Rows from block 5 of a small image classifier, named by matrix and row number. Rows with one number belong to one neuron. Each number is 128 + 32 x the weight over its row's rms, rounded and kept within 0 to 255. All counts start at 0. Numbers have three digits each. After the name is the row's rms in percent of the matrix's.
Before each neuron's rows are labels from the 100 images, of 14848, where the neuron reaches its highest value: "place" is the part of the image that holds the peak. Only what is clearly more common there than usual is listed. The data: small charts drawn from random numbers.
# fc1: MLP up (model.blocks.5.mlp.fc1.weight, 384x96), inputs 0-95
# fc2: MLP down (model.blocks.5.mlp.fc2.weight, 96x384, transposed), outputs 0-95

place: centre; bottom centre
fc1.294 104:101106137090125091128123185167076100108078055172123125062130133162135135128153172080103134128156077142196109165091102125147097100160152124123169117176144096076143155101123112107157102071177137115149140162141154160206129112135163074080097144075100162127096100181129156101148124161127103125
fc2.294 116:130161135170157137141136239173140128124080079077128124183154145131055124138102154163122133115152108077172061114106115093128171073111090186147127123136118164141150138134115145149101151125137106179124186178122119111169159093097140163190085108135119122170187113147174149115162137121115092141

place: bottom right
fc1.367 106:077102127095124129120128093110099118105132152116164097140103087160081118112086114101145139118134117162159126145156109193108105088102149118193176159127082101111105185093157047181126176119146141113076141132143084068085175125086144126167107113103178137153074104124123121124062099163084084187
fc2.367 099:216141123139103139082151124152123127104189081138071105151130146119116125104159055108085147149107138147179041136159174149134129128131139127150171092138172123114149092142157105142120207157103128102093135154144119146104086191109181165095079137118156096172176110107150113150105078135186149145

place: middle left
fc1.352 116:121115134213127135159127159170152120157092162168099117089220137140097205133163075098111080143116105119082137065124123175087121148088093123166123073114142154102102115081133151117086165086117121134167133147140134124122096079135129140093163080154111108110119138170095074139130099154172077082
fc2.352 110:129084115098102154131076185109119061130126180193187097105150118088156133118171187119127118144066153143112163147119164175086166198120140140108153138093120096162062138119132151148139133129139149124170173118156119115169123155155080117192088159131148139056078132113129112125185138136171088115

place: top right; top centre
fc1.168 114:118171105126158127149166099118120125081125162120166141158147110128162091085091209049113082120141147144114097183119146194179120136132096134166156166162127118148066102120125100159069110127198150113143118095156135180088137144143084095153095155187147186131091133138177112150157091130098140082
fc2.168 110:137125169131162193130158159163104114063110169157160102074100141108125135108192090050176165199124099098184121138108104098106114161157159115091085139130133111138104125134111147099104085103142089173140108150187141177136199130151107149035139170122156104111127132160129118097143117112108152156

place: bottom centre; bottom right
fc1.99 090:101127171111150146119141081114117092060068134235129145130185198131156096096147102122128159144091083146128120169046113118085127153165139175123123196164165116054146126148124112100080156149125121138117134132118126130094091142131165108149117112128159151152114101154129142136182183151089078111
fc2.99 097:151136132140093114103083103187189171111102136214137151123161141101112196123090156121144154121183137137095130147080121137122089122118133128124119108064099140133151104160088155108096149157175073101126128192080131192156182087095148158133078129117141108125071100158153161067158110078108153127

place: top right
fc1.13 083:146119076152077083141147175159195158135061113095072155115169111065136101150164096103059145124151146167130152146136127092112108078113127123099132113109142135126132127113075120122099144033124092095136126145080129169130041114124100148145155116177152151178101130117097156159106157084139165169
fc2.13 096:135113198134136127110137124139148126173165106082080179192104108162125124127179161146137137139077195208122138161149116063106151150117189128163093192140115089126128115146141106170133123155150168183173098155100157166099175097123166107128125085114135102122154157136146147161083125158197123170

place: bottom centre
fc1.9 085:145100133135149098112173105168120120126103201140123147126084077150066161125148127146121144142137183175107142174129082128162073115113109138191093124160135184107087143117158159159188153114145179166145138137121106096145108071096110177151138123127136191071173150113167144154101116109196100202
fc2.9 084:108152172121155102160107158091108145000176144118148168063146102171117164114069057192146114065170128126064138165079167131111127118161125159122094113093132166114124080126095115130148148134118128100093125105096105158101081121130138146114123107110103134135139163068124111165146114153104118102

place: middle right
fc1.167 084:139116201110126115117127161128118160154181089107177093111136166119173107097132101152100113098098149155101146096094122111171054108085121237140110126194145112126124125094151148125130124074107089149084154181107152190188082163127096138108102123142123142121097141115134119151159131144224130114
fc2.167 090:134104166172098153135118179114140138098125128120177071138211143135100068129123145124128110108119183105163106115142041152086164144139182185158208153084139130091126105131156102108110128134066133132109100108117083138160143114123140172108158133157177125149123078133078119164098069179142165090

place: bottom centre
fc1.189 087:125123128146159088134109141035167130079074161096110113146143102106109112147126134101164078107123166121146170167081088166128111104093153068132130154077087105105083093177130102140095162073132069104175116141125073038137108194093125109124143136111152128090144106104144123145142073085152130118
fc2.189 087:174136073122091137138122158124142104147150182131089119149170115067114076132107176116179149111123105119134178145160109098135173180105143165147143104092070147160200129237168140099135181079111127101157132100158127129164125123112120148113104171081142134149126128101144211139116110105114090176

place: top left
fc1.47 098:050214123150105109162093116067126114059178161149125122075081053128101120166102098152121138148122134107115091127108112150146185085119146126133104168084112143114097059116157131099103141080088061132155132133105139106109161110105093112155149167136183133162115123134178170088137096150129087134
fc2.47 099:191205144136126075122117117156138120085155165121164111105175151139135165132098157144159134167147161131122196130128155138093127140136161167122125131097038133127112112152181157142202131147147083118098139201150149137128106071087143178080137142185167179111104119146127168162133129111064159098

place: top right; top left
fc1.284 084:101125147144121103107123139209110093110128151142150107155134039149114145139159195099147117101162141128119111166126135060130065075105151148086122120136125081078130136224190120106100103128152117185124174159161138110107130155147162112134121122135093143126070111080114164166124159090174074095
fc2.284 083:132235157145163195127160213163146094131121164107134161154071197117172115117118138188111097134116098095123122150121178144146197136069125099104119146151134119155188146154115149089182161131146165161145140113170128165094129138129167144142144152156112122077136086111090147165141129135164130098

place: middle left; top left
fc1.310 106:091117100127098125087140146119108097132138184087116117124142224132127135084153096135135044119149127117132088084141123157166126138070116075071114091075097086127099141095110106107075090128114148178123174156095127134112154090124185090131158130128055081119132119184083149157112135071135080121
fc2.310 096:114138147097113119066086155106085108133142158120123101122104127102129102210080128065098147127103127161085195152098095130110155151149069089102179123159075153120101120169100191122074154087123132133117170119169131112139155100102109130184100085131200104129110100094103153063196121122137126125

place: bottom left; middle left
fc1.191 113:149095107168086096087068161082028111137129123157114117129168172109099172016090111132138165134115103099123164149159116120127099063150074136150140079159118156097134158116101100104140135128148128146077104154156114103113122071083111092146149102138120142140112121150097159187089177112088129133
fc2.191 115:109170180117119136060127084172108198144127118129145108103139158146122144183114144091182142138181133152137123221189172113144209081150141173121149123100088143131156147170080185151168150105118168129159103136133107131143113143103100209110127165159127122156173125150127151114113099125126157081

place: top centre
fc1.18 088:143121111121158076092083141119086110097115160101119171163097134156092070087175148175124158161111116136160154097112078126158118120137144120162123112119066178102155157065156070106119158079150094105100112130156131109136126086071117206151200174121090178150111135075070104107113125132129145083
fc2.18 082:096151100130109059130167120111108117128147103095106145128101098112081123172166090102109129107183126120127142165093122105115102168093099142179151102071179118142145076120140131096154156162145148108093123075116109141096109174083119118118135170199069230115130137049121174141103073151137128087

place: middle right
fc1.276 087:108157164067163137151151094063138108137129102122105142173133136073139120129106153121014115154142132071102103091115100125105134099089135123082166110160097122123142134050165070134124138083117177134125057117075067126131058139105155132107117139143139143146092146144165152100110140084144177158
fc2.276 089:151116128140143087163084109130132176145135145092082067152121054208105182123103158127143155135136147119122150133061153111127087142111169148139164102140136107142141108107130156091108101107053216150132132169076154195081182118145095130093091134151127117136114132119131112133159193114187135081

place: middle left
fc1.255 107:152140189145147127134163103178157138093173130127165178191088135158093089057130132137185104073171127099129177090111064119139165130114128090137085133065149100148093067074133135114129107072178132160136140089108156094148096156161154145133115057121143169131158144188114097145130142109126105135
fc2.255 104:164128123207138095157138069089123138162081102103068156129121126124135129121096150159108147095170153146113108110105125098159109137116126076089093093139134164149147107057160107138132148107178143105126129169226163193157118044139112140147127109103096112148149114074130144057121121184092114162

place: bottom left; middle left
fc1.148 090:161123110129148093121047115132110094171102091105103152199065090100103144114132105126147172154058116100110173110153101146197158123157128135094157107055116141116151155125144134152168151094142069159134179192135124087147138074136134124165164152091099174116144127085084113113069095118142164138
fc2.148 099:113167160125181189142146071163150191139172182159175134088141140105110183119142133113151083160165169066108097126068101130130084141132101108171115083109143107132198079101139157130150179146132170143086145140106154174127149097097134094065119121133146150132120195106161195126123147110102136126

place: bottom left
fc1.216 105:117138141107129115128108161105101095070080114117111129217140078121182169122129144066145087130116136120095153163126197121112156078114086122152127070102154181099106099178171171108171141131108077129112128155124053089142109120103157147160083167095121174182180137113091104153158085137109143147
fc2.216 102:127178142155134122173146075157158142103127147163162100147158078120127166144155169146146129192126083124159105037157151147136096134104125151161130120097143168171156157089172093176086156096165114132143139137095113162207077075141140153108121137154103076155177129139161210119126139139085153172

place: bottom centre; bottom right
fc1.316 105:112138181061130116118163176186182146145160134162127135165108082105156131146117145091138131067121086126041138105154047094127120167115101129136154139181102128161079105167111129137096159148156115146130090133136056125189136148083133178120147140183136174124128167119117097087135106167162076114
fc2.316 101:154138124148124054100124145148086103135094157105057130103131205130190082168183163177145117112165136132109105130175093144118134122114115108135112089106071135134160159161131066174208132136128153149101121061186103125144163119119090122113097096182160103160133137108079136135104097084154171110

place: bottom centre; bottom right
fc1.72 087:127089107082190129079152105152152116123120176119111139122130190115082176123084208134122095095165133065097061135146149147165080158115136107141138127135117086129106114154125124108109083125108139188103070102112136182108059106115175156101147170147121123115060153113115120155144059177140109166
fc2.72 085:143124128177149113075170143068073097162148183122130159141134113153130121063142093137103142130104089145132138133109108134138039116106123110105134144101143092104061130121107211096150105096160123185085097151141168120049108143095119181167102196144157135103174146106169134128118135108166116075

place: middle right
fc1.270 096:143104148115158120166111151070211105121093125147134123117095104058117126120072070159107129183179112165114109071137145138139119115102135172114123088184141080129111158117183132107100153116115166158113151121170117093171156086108134197188151122187154111138218153133141138114131115148126068121
fc2.270 095:183110124115064079186155169170112116086146126149085138094112121076152110132174142106118087082137154118069110105127138170143118094118114155054099130149135129165121149111203121110050149147159131102176125105086139144111131137095149131085171099198090123175093138095157141114119112183159177149

place: top centre; centre
fc1.144 108:174089116110166112146159067131162126185073035084139151106153092108118112115139139123082103076137214130175131101122102175133175071155139148128103172112168119136070130130120134130129113117119105091089129120117158124126110137112095070161091104164146220136166149114119108085157123167130133090
fc2.144 104:042121155142135217175108114152137101162067110121088161152083089101151160170150120068131152148134150109087132133129157172143107140179069120127121108095128136143126146173147145105116094090094141163134135123102179106128107162168093171146134095082165058130169169098186124087145155103161123168

place: top right
fc1.229 109:158142098058128114115105126110119089147121184131175142176084167107108064134175115121159139098093141155141122150136118121180145145108158134111131073088146105064155174145166124182123160099124200108161131174156114153166076160090147106075155085115217182139138171102131116146145151173141137136
fc2.229 111:125132153106150122164153149115145130072089129169149090155170160073138123102119136086162122134160144130107119087142197120111103129126104135172153126155148056164120079219135107148144175137174128115102144122173128167138111167140149064171140161138124119130132108062158180163064134174195136067

place: bottom centre
fc1.65 104:158075140065157146120127150130033093134105114160163132115092124152135119142167132128201143073141174161145159104164094185169118114194083144146095106143126130151133147113153182139103156163111109131104206145135092133130140102150151136133060157099183106148166178110164203104115124105150134127
fc2.65 095:110141187107141131104141106097106083072156173128162121164188136135151175111143094146146164104206106090079147137117140125129119157148122177176123130101133142135099106199068112122165158132124163058100143128151158101112119163177139094099084100148178148092118138092122086205131147117188174155

place: top centre; top right
fc1.93 119:151100127114142086090181113111140140166144134112072095176077137144141158133113125071114127186131083140125066141134120143092116116121088131088129142147144042104135118107150156126129084112144106064083077080118084111143044122167141183108118132116110200151093175110125127143092096095140092193
fc2.93 114:152155155104132046137125094143108139152147186092119132153160119169123169140127144176129101126146105125121107128143128173122126160179142166119165102149107101112197077089148160074101175116122111205086117177134109132084134122160027115132067131190084097097145137111132136129105166094132071105

place: top left
fc1.177 088:125106072181149079158130121071091082070122105118126129145147086099096153113086089148202086148141142109141132117164204115136150096140080125080126150149073132094101132103145155096162157103094144115106157119151162112106180132117069079072097114135173118124084123153142186145092112105126091060
fc2.177 095:157132129165170114109115098160151126099110155139066196145163112086115175116217106167115122063047078127067155120149149149081128134134140176134133154149120098116109099100135157172192100128162105127106178155172158119078141157100150119165088131158154123133064173139142134142139156111128113075

place: top right
fc1.96 100:169160178058142087142155105136105151137131163169112170175049071093139134104095069164130135102101119128145098128140098151101159066138103116128117089112127094105103129167148158124104122115081169065127112098151158121111122132106086083129139108148035184141093147098075150129141116080188115099
fc2.96 099:063144094156200105156085184156130137052064093220105099142125185172126132124125137089164164120137108142075111170087131100161113106118139160152094173116116169117128151163099074143139074129109113142129083131136157117105124201188112140172105132165127137104139136120124151104118139118127115072

place: bottom centre
fc1.16 097:111125126098122181137102159124076143103091105125115058039123127129148119099108115111147126107125099118134116106111110094154141067078168089140112151100142118146125127125136131083148093120102114098107103136086090091142109176140134169102119193095110094181092019085125114181051131132101071105
fc2.16 100:135114103122040177141091126149149113223094047178120145140102123160083140137111155150136161125092147107167087143156055108107114109187052120106121144137155073162148158148125146141173137103097110139125171164117124114186128074121120129108123073108131133161112101192125117125109116089117103156

place: middle left
fc1.27 122:177062185119135140123151133127125127115068086141090114112156183097103111163137142145105115082148119086203103116190163123133151132128169108138069125070143125121154131090172167108069092149133099186151136118088165144152165128161075119167150133140165147170111125120224123169132144089137169123
fc2.27 114:118075132131159147112111112138136158098160115116100125138071154151157086114103158189123122109127194115132103108084167199090066067124117124078140097135112057123145119151079126162192122108124056099134138087145098098110081071110119094145143122145099146154134240139112157133152119147131140144

place: bottom left
fc1.76 103:143157104095110164159147109105106111129089042131106153115115033125063102130111094137190138093078108146095124149125199094139097106158082119152126126116123176101148152091108115081101124099180107120097146068192061163103107138146152173126122112145134118181110151124134132131101147098111148058
fc2.76 112:154136119175168154128052117148117104114129087147120084102117108170114169109065111066170114127162117173149130070109133125148119112142144145073170093126140148099151166158144212146058163125107077121111132146172148100076113131148120124129137139126169165167136153198147117143114080207103088159

place: bottom left
fc1.313 085:150152135146093154068072153120084138124159107145131086098169145124129066147147151096113100161090133213144125135119101144100142077115131166106134091110115181143103130141148133122095094128174091108144173141133150159127189114124162102149089107148114174127124117138027145120080114169059082048
fc2.313 106:166121155122233150155129130099098124069156190166135125161172134083167158153196106129139160105128185144108118108157112122148102162110149151128159188157089137124134128094115160193142068121163120163103135117140151120116076162199076093095123150120082080133107099111158132116086156136127162084

place: bottom left
fc1.259 083:159136082187041127064129108189088142073138165105148159098144176088157126140169070100149073142122091131121116159157135117143121162133086096127112165096123103127154089135121065110162114083064110113146140094074066133116088112118179082119133147095062144143162125133124129085118092149124124127
fc2.259 082:098150137097155159138135097091143070080152147154126136142162125105155179075074179120138135114148105113140134140128169145157145156147123075191088111175112209104095123126100123145154153110150128147119140124137190161117159154114111134071203119157108051114167144204140193118174169108149102147

place: bottom left
fc1.231 087:118124120130098120160125121049090135143126133156081187143242150107117171099068136116117113120080182110133135188132119146153135112092108153146181098139151141144144134171120156052197095073175152145121096076100127125142134113115175134154106158148111130104176139156086117111188118155104108125
fc2.231 096:141116164092205101170117126179174125108169096188173123092168108204129107132129135135189145147144062131089087103122138051161163126108185166146125140164141120132186191131136124151166150081149144107098144104107115182113164156168154156145134104134106148124126123120135199123119163129149080156

place: top right
fc1.172 115:163094134122157114118105118106125107166084178163075108122116126109123162167154128112042123177126161110079069087126161142170138132201139106130125113161090108076093112135144197155149104066139191131129113174144103081129117149191090151094130161113110139144132101098100148138120200110138087183
fc2.172 100:113146113134122099144104117119109132097145161150055172058202145169101168111120139126135129124080156095180161150111095127096156087130143121067113159149176130178174126155190139140084121168039105185149071099164154114087119134127112135196095129103161170145103120137157144098122119128146106173

place: top centre
fc1.215 103:177084139115092077149130145039140140165095119093130093120167064126059200125199140136152106094108157134135094171133135124127081166098124139105127124178088134128121107101090137088165078076122076143095157090106099093060156177133099126114091123129141157102117102180111120146158107157116125105
fc2.215 097:127127154073149123128177109142064118148120124168164183069143108155202192158135103139115096166137084085083074136074129150143108128188162121154103122120081143117146110137127117126177105126139131078125103131117159097169133191176131128173085130119108108142112193143175062155159139139171074117

place: middle right
fc1.198 097:116166099096155070110125166124147146123127070104112158106167098131126144123139077134174155126128115089156120148120143102110108122143108127127105088216091105138127072087092158116130145137195092116142120196128133095198171105163112140142044146213139139167125174139067112116080151119084149105
fc2.198 095:122096167129126070137125126070139118150101139036062108144145107157116176152125134105144127120137073122156118175151084122118118158086112151101102157117110097128149172054092123136106132122166062103125144184084111166102104175137114185106134087139095115138163115165063150151202094177092144136

place: top right
fc1.285 112:114095119081072161168123023075174055100120111133115160119159112157079149124146057138081102095126108119123042137199165154127143129170137129142146124167091132088137108111141166161137122123157158182079099143149146135114142137183114103135112114150105115142079122102116114173117151080159116129
fc2.285 103:148075137165157084116104163140150117079112089130123150148151191130119168109108097136112161085136171152084115138158147079108126131126119097139167150119104117139141188175151108084118114110141142162109202160153168141087120132105121047155142169106057142170061105142133179186060159111124121078

place: top centre
fc1.320 096:162131088120088049134152165172159110191165169153098118247125116114162140142112148141105129134128081115107134133156122130134073122107103129143159133133123123104075135115121045125102145169087091106122107129062138116124133124110093125164083101192120168166152117076106079090119094084141168135
fc2.320 087:122124126134165121145132192114072092114143122150169141111118108141163127062163121143117181156134188085126109114128147143182131137114128156125105116170137144166149105156070128182128126070086163150143167118169121140131161139135086206089087110208120096178143132149042085120198121141154137166

place: top right; middle left
fc1.327 085:073140086087133144141148109132157120112081083138138173113110113135109134116092106145111118084130110067131066136200117182127165113190156107132149212139107074078129115133104156088106179140140166119093120092108147098135203182169172130158146148111092129087088115122158095118109141046122120116
fc2.327 099:151164140155129138086112122131187127102119120097101109096144112089117152179110152099089143120078187160158109099120129166100141086150155117121113125153140093113163157130073067149158161122121090165067171160093181158177107089148168120137159047168028108158155116120135116139076116123167157095

place: bottom left
fc1.35 070:165179164158134136102102091137075121121116170128070049170153057138086113140153126135105115160149104170076187118150138155132094117120100176154089128112166139104107165117169168157126082175107075142181114143070139175109117140199093141099101107143154142126141114120062141139089133150094120086
fc2.35 088:141122149105102195109135129043097140123120161144077101147145136081130151165135095126171097180062092116161143150172104187128168118100150136183128204117091127104086151127130110138158102106110103063148153117098115134178115150210105150139151183083074102108126147134096133152087150139086158119

place: top centre
fc1.196 115:140114083137137132126133101105069131171142118044151096096144153180137123031122136144119082155146093142080093101138076166146141139125158100084113111092157123126133142088113157129160121098106070152108105160140146086151137101101107119137125101088103121159004123141076114143094117085119163076
fc2.196 090:130129109093073116142149127107163137207103114030166089079114105090114124202116107119151161137102100197186126122135149185150107099095121107129141091162117149101154174087130139084097111088154113159176117150131163111074138096066102155120135163125175081140131092096127106139131083148105100101

place: bottom right; bottom left
fc1.123 108:071117062126148122118150123117126121147101111085161091102163099116119149151145127169091116167128089115112070134093098111153133101101101120119139091087095156149099095125166192118166109131045121111170173162090179148111136131000135103120150098122103102145145166119123102153161166138169072158
fc2.123 100:163148151082119130150085115091084111108075173138097109117159124109193128139170109134131107075169148150091079154057106095116147123096182106076076109094140124134134134068128136102152100112144131156088130091121059112121198146138184078215181161123117120117081130124148138155138169157141113133

place: middle left
fc1.240 107:082103071122113065160104125114113155173111107150101107146121097126108188093141052159173139101137106130086148118170156094116166132060072175145198108145166072116146148146177168146105181134119171125138142106180130113111119133120126077107177123160097149160130128130126154084127136088184070090
fc2.240 109:138139150117135098107150164127141108098094176193134187165104127132170108146173135112059082145132133152121061102114108126119105150079151109057122125092131098136023138116199110152094107153199110101110140088107137133107108121134176143117130131180159153071123121122205139139098140172131124092

place: top centre
fc1.75 101:150172089097113076096128111152088153114147120146130083081098130108132166097158072081144101098158110054144126129127037102119143060074110083114067097069156108119086109120102125126132112129091108080147140146169127113106099078126176180133160139128114123143183106114124066101102067141111125125
fc2.75 097:092091146162161106160128136086154160190101159175153120138073169128140114106134103104188096085170127186160138167132167077189079092112134063180156149103150120158079107095159083112174143169135152155171129086149091123088114124182137152127139160138058138126126108136125163175097142166145135127

place: top right
fc1.298 093:120134100131150139162053140217116107143091058095110150188150119101122155069136143044106089169117141121083067132145114107160127094161111125118145162173071130142180120137171177155145137095097093126132119202132109135076084128144141132144093099152121108142151132092090106087147133150133169164
fc2.298 086:169119126171137145171132074163134167137126163115170116108131122087100158146211126159166126129135104138067148176168170110127172101089099121140126124120119118131088116125171151081069078122213164117132093153119195109182125083139161145089112108175122153160080117139130119118148192160187114096

place: middle left; bottom left
fc1.25 093:111146154084148208090177142149108144052112158117084172136174124106063139128114168131200139087200119153147066113128122140127136138131100139080088131107107141122137099171159206091160118138130113113157149080104149147109159145114088179116115180130143134107136102157098170046098126108134120136
fc2.25 099:111111174123139145113098130181118146141128101125114138114109131121140107123131068107142111138059153090107147137149168088138099147126150148110131179187124173201072116122172137175115168173080169215135146127184134092122118139082092160111052090151124091186103145117112125124131161185177185118

place: middle right
fc1.186 079:208148120074106155132153144162121075136109081161118154150138159070049149136149138142143149167101084143100136111071116106107115084126137133144115087083156151124159100125149134104214135135095105158203124098108124164094096173155072162120120113098164178155129114136061088155112144077110100124
fc2.186 096:154126071198143142135158126124138123070109138174101109167040143115127141090135138151147091192125105151142101098111107087121130100124168149092160205141153088153142156117136145169179119135169102138182103133095069102144139079164146127095155121115082101173174150109110178106069137174108156176

place: bottom left
fc1.10 100:092129133161130161126164170099114230052072139117139087114163121079114149104125105127152158128098147077073134131146100126153170151065094130126096087107088164174110124129145155165178122165124124134142163061163095119098105124070126147058106130118175173139094129168149129141149109156107086101
fc2.10 102:170108126080121128131120156198162141075139207143140139115126076114125137112188148163096133091151108117136139130187203088094082113169162155174117101139123111079137126095180098078126147159072151175105181120116065093138146108135094121155052137135107119094116124145170129095128117083093123157

place: top right
fc1.348 093:133153105143140132122164143104185121127136137101113166109109140117168128094153128177166127098123103157127096126126093089159093122108169155079130123157129156137108136156089125063089120102167142096192138150218081211081112143141166110166126178115157165122117136104130132151185148118201130031
fc2.348 102:180131155202099170128165149100171137167145142113126124156108139168128149121145119107159147166090092106161070176088063161103115114168159126077156111067145169079084132106144156140139116064120096142187132101138155131182099127148123156092099116155189099129071121155083098123104196103134115095

place: middle right
fc1.341 087:113154114120159142090172109090132143187129135132124170144141097161109136090113070054156141095164151146109129137125146068172072136109161171083080126125135105091134115096140088143120169132070140160195137153165128129090099145188144186123122087170198119096110127173103166122083154147193159108
fc2.341 097:097087107133073138126163207120146131118147081114143054173095091066197120149122153067145118086107150129109134157117155170074112140133143073154150091122127106130105117183133139144148163098219144098125132104151110109093095133121175127124125127164072103144145136108140051105095158149184135145

place: bottom left
fc1.23 100:153105132126106175119171149150143128143087111181118115125141151065123153189139160185119150106141137181058159175151113078136164080080129141116128147160105115152142153096143220136138122141170084120128108100092154189069164126172157110145122121127098103074149113142106081067125140196092148113
fc2.23 102:145090171158167164139148097051130100141134179150098151113187138128108162079104119156165099052135169089152121153145134109125169138123149097153118138140082187153116133111147081116089143191098124137162110139125148055126184082122057136105134138154131192142164174132124202122102130104136106164

place: top right
fc1.241 105:159094055092117159119104135124084139155096134126142089121194126173095144156180157158091135126131182139135121067130134134153086153110119176131156118130082133146090147145117152129081119145231133105129102116060114127116134143103148149141079098156240132099127125121125131155106112196070121107
fc2.241 104:125129160182191153131105130096101108078081206156124155179163067156156086102118111115121114145121098105131133120106115099137115124117106128125100197176075139054147156126091101143141071115136120154130114153087125156128102155176089115162065133138141118089115191058087151169193149129138105129

place: bottom left
fc1.155 087:132116100185109082159125084071140162152118134169138130140166147104100081132154184175149105127122166083168191165187168185129106095156149137150108110161115088064091107119170124180148109128122133122123109096110167104088107125128099117122124158105154190155154180167065107146196133094115078135
fc2.155 093:121086123112155132156157092130121060126207134148140111101140131060149148175107084116135140107102143166136159123235118180137132185130150145144146140089117091165114117072124143134141089127063158140156108107146132111133102110171115133143109151081178081121130168172181100146127125115157034153

place: top centre
fc1.330 096:115126069140161117164080086104167110078086087118138106093136124173188098123108218157188088130125138110121190115164117158184163087129129079139138137140137104163088143090119186107128140148124148140134154149125136127107076101089094178176142108177076152130069121128117084150136125102069153155
fc2.330 093:148063111114104142140157147094194195161180161167171159120067114130165116181134154140094084160118179104226086161126088125116095111141199100147081106105139150122115126132122134148133095137133156174154142156131150157105103124145147126102101062109103089165093170142149120109061116120111139097

place: centre
fc1.283 098:105102137143111078141104141126140125086099158087163115175175101114162144095112061118213094121133140118117113107105082048111205137115112137119067126119155128162150091116158167119093130075144189141122158186132127098126152075157119094078091149149160140116104137131146181096122165097187149082
fc2.283 107:168109124131171091123099033027122130118084191122104091148137118090117174174098090118078121104124135147095145131098112129151070094157133136109143149103164136096112110101110043124107161085153112075120143195080156128097125147099165123148120084157142116157133124140115142105169144077079119140

place: top left
fc1.150 118:077147112104139095138140090091107134119187126076143074133116143131098183162095134055128143110130150119139114162115178111172148154106089149061108115126085131124152092103095077142066107099143069122144135133064111111078102043151102155086086134167128143053125151118087152152169096111115114142
fc2.150 124:118135081192123156087123118119105159136138084182137122109108128132030121117072098128146100100134107098144090120131055124099160112136115098116155124117114135105153119165127135163182167139160056123147129133076115162118150107142091172091059167111142170154168115167132109155092145058061093175

place: middle right; top left
fc1.328 100:105152062091158144136179093131079127154151117142083153100139122156152147148085077111125152122169138069080168174145190170176151183059127183110078129149136119086121136144161099169086176118124142155114137155108144081109129162104118074163116128146105128054085138132154102123151102142104132196
fc2.328 113:188134132166116166146123103110157152153167160135120083142132109123046161137082095115143136058122155152145110144127106102097160124189199090149129139058166124108169121158124101186113191124156135190125157150155134130106149147153140139057156093132101141159187146139152166140109137095143072189

place: middle left
fc1.156 090:153116115100188136152112095024097118130161082116094102149119124070111189123126133155171102068090125030142073121147167113144167112122137108100085135091108126071140125146149131125109142156158173103136139138168175112090121069141127073165117138201134129149092155130136112126129098109168126167
fc2.156 100:100139132156134134101161175103105124083095163112118166158210116093081163120133172136110119131109130160116108184194132110149158120094062130099126141126090090115084125202130146071139165113183113139109130137118235120088088185125124141107095138091157133161158108120089159121113190128131096158